A small audio embedding model, trained from scratch.
Model: 3.45M parameters, waveform 16khz input, arch tdnn, norm batchnorm.
Training: 6700 steps, held-out accuracy 100%.
Data: trained on songs of 200 made-up bird species, synthesised, often over outdoor noise, 39062 training examples, 22.0 epochs.
Rows from block 8 of a small audio embedding model, named by matrix and row number. Each number is 500 + 25 x the weight over its row's rms, rounded and kept within 0 to 999. All counts start at 0. Numbers have three digits each.
After each channel's rows are labels from the 100 clips, of 14976, where the channel reaches its highest value: "responds to" is what is common among them; "loudest band" is the band of the loudest frequency at the time of the peak. Only what is clearly more common there than usual is listed. The data: songs of 200 made-up bird species, synthesised, often over outdoor noise. In brackets: how many of the 100.
# conv: width-3 conv, dilation 2 (model.blocks.8.conv.weight, 320x320x3, each kernel summed), inputs 160-239

conv.9:522483449496457486516483496493516489444510489513495463454485466468482475495516505508472495474490540538492472456477493520483471492486515484517512483487499564456526481529529488532501493472463535530500498446502485542478457518470469475484492453
responds to: buzz (100); first syllable: buzz (100); rich in harmonics (73); fast repeats (65)
loudest band: 500 to 1000 Hz (59)

conv.173:459481547479497500548512466514528519497495512442515523539500590534508510469503470523492463485452481536538492538493485470463529501493458484484463505496467446486494527509484476472491500513515482506450526552491501500503492510486525517479487484
responds to: low song (83); warble (75); first syllable: warble (75); first syllable: arch (25)
loudest band: 500 to 1000 Hz (81)

conv.163:534483524477473513541498468525485500449478537500516542512540500520485524535518543540528517513473486495469519523471500552473568482504457501467515482515474503479465487498545510551472526450479493501473493454492540481501468497537556509497477490
responds to: steady whistle (71); first syllable: steady whistle (45)
loudest band: 500 to 1000 Hz (41)

conv.19:485535498526490533491486442493541513527504498531447509536468517506455541493566523493491478491451511501499479496509492431441466491493503488537528464527512533508514486513470499510491449505511529510460532537474495506462477505516479487514482467
responds to: rich in harmonics (81); buzz (77); first syllable: buzz (77); fast repeats (62)
loudest band: 500 to 1000 Hz (51)

conv.92:486515518449499524518523522494501499527460535531506515516507474533529501520535531475482531521507521531489542525558526496495515504501495522502519503501547499470504468491482469502484527471528483496493490534505533537519502501484495485463499484
responds to: steady whistle (100); first syllable: steady whistle (94); downsweep (61)
loudest band: 2000 to 4000 Hz (65)

conv.14:482487461491470480496463486434537540499511500502448470491467479516501500466527513481518496493461508548497522505485501515488549492468515469510500481453535453507498492517513499491503517502457512487510508476478562510533473470460530502492440479
responds to: downsweep (100); first syllable: downsweep (87); fast repeats (52)
loudest band: 1000 to 2000 Hz (57)

conv.304:466529503528507446473487527488512506521496501511465487501512500493489455513507502474472466538523523474496517463459461506488459482503505511475533511510548556510491500486470457492492526554500478482511476557500506525516485498502485498505499478
responds to: downsweep (56); fast repeats (54); first syllable: downsweep (45); arch (41)
loudest band: 500 to 1000 Hz (55)

conv.126:510547490487487547485508433492553495503468494502464485534508459500477482495534487506466533469458490511475504472541523470496491531502488451498457426484468525491488458499471512494479513482510537471514491487486478508509501463524457496484504516
responds to: rich in harmonics (79); harsh note (74); pitch: middle (74); first syllable: harsh note (48)
loudest band: 2000 to 4000 Hz (66)

conv.71:511490485560457470522487510528466514479527544527486502479526496459521519498504547540519479524453492584480522516497487528501502509481480495502468481492493511503460528547518524504541542510475487538503506543555509483499449515494490513498501456
responds to: low song (68); fast repeats (57); warble (56); first syllable: warble (56)
loudest band: 500 to 1000 Hz (61)

conv.235:490512477466457495461465496506513492515472480476458508503527508528548500484501476482478494499470455493512513487512509501496475518464493450478526445523490518469513501482487459473492507534503501496485537466484498505466510493504461458458491543
responds to: rich in harmonics (81); arch (78); dip (74); pitch: high (68)
loudest band: 4000 to 8000 Hz (48)

conv.130:493504495489466523507490496456503465495479520527486503479490476496492475456520517476500499511497501547493510505488473505483474471478513519513469550475501479490505462499528485492539500466477519491493485504536479491468494523466517527486497478
responds to: low song (99); dip (95); first syllable: dip (84); downsweep (62)
loudest band: 500 to 1000 Hz (100)

conv.33:529508522465553523516511512475487523511472545548489530496580472594515496507484552494453499526542517528465530538517519497472513485492492505468522472507497528469493464494512502517487518501496517475471444480480520537488546489500559508496505512
responds to: steady whistle (100); first syllable: steady whistle (98)
loudest band: 2000 to 4000 Hz (59)

conv.136:474544490459499508452497491462499502539466512499470493512533505596474507507473490479448513490546496496487482528485526503537494484489511463518460524515500514478529456491532482478491477497521527494522495477466512480449553494485495501468529521
responds to: low song (69); upsweep (68); first syllable: upsweep (67); first syllable: arch (27)
loudest band: 500 to 1000 Hz (88)

conv.245:493519500540529513548508513499451516528551509533506481500483523485465525528476510523516463505495478527491455527487446575463505440498500479497530500499546473543520479506547498514508484489483512530478476550509506453479464511538480502535506501
responds to: low song (81); arch (63); first syllable: arch (51); first syllable: upsweep (37)
loudest band: 1000 to 2000 Hz (99)

conv.294:510519462468498540535508470491511464484499470501492488503454542469485490533548508515457461451464528491508473464488462480467469457508471483502517528489487488512481494496500518505526477510501504493475447504527474492475469530549469522521513466
responds to: low song (74); upsweep (62); warble (56); first syllable: warble (50)
loudest band: 500 to 1000 Hz (80)

conv.277:516465508497504498494483521508474473481497475503503434467487527463485484554518496515497479482553526487495481481508493508534508489504467492520506525471485506498455480499516503525472482500477496517522505492475492476530482476511501543515515460
responds to: low song (83); arch (79); first syllable: arch (75)
loudest band: 500 to 1000 Hz (72)

conv.236:496498494514469474493466491513475520492485549517509486471587518512468531497490561492488489566490452537511531500482468531496481490488478498534508487495516496457510476515508482511517467527508527476520528519509512482502488515527502515500500458
responds to: steady whistle (100); first syllable: steady whistle (96)
loudest band: 2000 to 4000 Hz (72)

conv.148:496464451528479481494470460507535520477506549528490484542487485530503493502466526520486499501502503527471504534455470553467512508460501482506544445495521466523514527565519484520510539477462531476462504501492525506508503470474514496503452484
responds to: steady whistle (100); first syllable: steady whistle (97)
loudest band: 2000 to 4000 Hz (60)